From a checkpoint of a small self-supervised audio encoder (BEST-RQ).
Model: log mel input, activation relu, depths [12].
Rows from block 8 of a small self-supervised audio encoder (BEST-RQ), named by matrix and row number. Each number is 128 + 24 x the weight over its row's rms, rounded and kept within 0 to 255. All counts start at 0. Numbers have three digits each.
After each channel's rows are labels from the 100 clips, of 14848, where the channel reaches its highest value: "top examples" is what is common among them; "peak on" is the class under the peak. Only what is clearly more common there than usual is listed. The data: melodies that start on their tonic, played by one synthesised instrument. In brackets: how many of the 100.
# conv: width-5 conv, dilation 2 (model.blocks.8.conv.weight, 192x192x5, each kernel summed), inputs 0-95

conv.84:130135152146159146135121105087145145151155143128098116146098131123098149121113110111121118149108126070136112126096116103155098147102119126166154107149125164131137088119083115152117127148091087183127150101137138102126060146131128144151081123105107113131094114167103080151123131113135180156
top examples: the note E (80); pace: slow (65); trumpet-like (36); tonic: E (29)
peak on: E4 (59)

conv.100:161117139169122114134143091132156106095151123119120186117152089111090108159142139114138137111156116071120113097114116135131120094139124141120115134096144103065137119121129134164127138170172086136089119109134144134103127144171116113163137066133146112168158114129118122116103142146118039150
top examples: pace: slow (99)
peak on: no note (62)

conv.172:159137093143122156124103141137148139077118169143115180120122137069110107112122060101138099126162086090075122143140090099063130145156146141108157118103166134100145115176115070111116177190141132143155107139140080127105150167113140120139111144146143118130134124142097139133152139155098134130
top examples: the note E (66); trumpet-like (38)
peak on: no note (65)

conv.180:175166099123099118180124137121106134103128125109114092134125117107155130108112138116119132121113139118099108145117060132055165124129116153098171121133147115062117152163172097110139137132139145110109132108100101099135110138101131104147107139125128133125107152136129130101139117062113149152
top examples: staccato (63); rumble (47); pink noise (30)
peak on: no note (100)

conv.131:143126115170106138134136163112145110102128138134103149114149118112174106168168135140089158154180146146175124132122158144083100143175087126179151143154115122130131124117109114135153162113134140092121125113143144127119108085148114151145108124168143120108118142144133125103150133129101146145
top examples: the note B (71); staccato (55); trumpet-like (44)
peak on: B4 (39)

conv.89:101112126094161131051122133120087135128140100117128140122138111147076089118134124103101114120149168131118171179102147132109091143168113131136128159108137121089141124125120095171149122144108147138106104151128147148118150116153142124131128121115166077098137108127134113140099117131104127058
top examples: staccato (100); pace: slow (64); square lead (31)
peak on: no note (100)

conv.167:135135141139092090094139123112141148136092125131153128129127124137116135134118148161101071122117133189131124093089151112162144109138117115143152099103110143180109158131127153122101140099122143120138141104123097096110182125101141116144185132133114120157129086100145155112107139136129137133
top examples: the note B (68); trumpet-like (45)
peak on: B4 (50)

conv.188:112117119114134134135113126152191128142112139146126070124114141091133112147127128122131123109113110146075149100144128114092138163101124104154118061140122153117144144132137097123133136124185076136122107126119243170129135115173131120137115132117071110101100132171142132168085111139154128148
top examples: mains hum (100)
peak on: no note (80)

conv.73:157132131135098150139126116122111160111130108107119105137137097111115087119121118159101076132111136159125150202103106120104177139125159143106105164150083114151150082122153197174103114113118103160161117119121061119157123181126135122130123138156141131148118133093122133103152119118144165155
top examples: white noise (69)
peak on: no note (60)

conv.61:127157088123150153184145132090133122103179134095137140138164159125110154127111110116130105141120130119155130159121161109133109119123115135082145139132115150122117114109098134078159127133134114191110116105135103103117159113166161126137126082107139108118135153120087187128148107208137104162
top examples: the note E (69); pace: slow (67); staccato (54); trumpet-like (43)
peak on: no note (60)

conv.7:138179123124142142137118132148144151151121099128118123127122132100164156183107126145131124141175174103143116103132138158128103153117121104108139129128106190153114129111146094109138107116112097138129146098087175092094195124155110147095120144127125134164127102144137102165148110124141119157
top examples: pace: slow (61); square lead (40)
peak on: F3 (27)

conv.21:134141141134137144118122158160107197151132119158129127150122149108109144123092147136145120092139124158142092094144147147173116122127112155158148142128147112107135138107133115147106144148078129177126120120074146163103166110128074121153108140162148155150142116124149096104121138120125134115
top examples: pace: slow (69); trumpet-like (38); square lead (25)
peak on: F#4 (32)

conv.54:156129147168143105118105126154133070059150152135124117141162097108127131125105134110096168115103133129146148128110195111176145110124127117167140142095134128107173160102136133110114117100130041143117122122152165145160095121094127140155099114167143126142112092125143087143127130155098135158
top examples: pace: slow (64); square lead (25)
peak on: F4 (29)

conv.186:145124158115121140153144093118136086174075109133145118101122132135173140135148128136127145143147100101094125154163133134144102137148171124113114137130108085130156154126077108154152104111107137139173162095116148113102144137087143132138161111135126131137133107158132142089146154118155097177
top examples: the note B (69); clarinet-like (46); trumpet-like (25)
peak on: B4 (63)

conv.149:155132124131131155109150142120151104151126187129130109137085107129106127100111120150125105162140189154122158128118128152146095155131121093147114154169109144100140108129137119177127156173159099132144123115073143123136149133114121135107144135106133113118146169135150104128135091122103178148
top examples: pace: slow (61); muffled (low-pass) (29); trumpet-like (26)
peak on: D#4 (26)

conv.55:191121140130134161139122137124140147121192118131098136133091099142126139118112100108136149176111152149143164085122098176134139167127118128111109120133121137123124138118139111115093118147140113107117140093115130088107129149064083177137155081124082149111109123140094151113126105113149165133
top examples: pace: slow (67); trumpet-like (28)
peak on: C4 (27)

conv.71:137113115141112086138121144157114165156095138113134144147091113134169141121131133118105107117149159104098175109104123089164135129133085119120102149110062145122156123133126154113166143087102133103102111102114119157107160118102116120149131117125053127142125116138144133104123169150154149149
top examples: staccato (57)
peak on: B4 (28)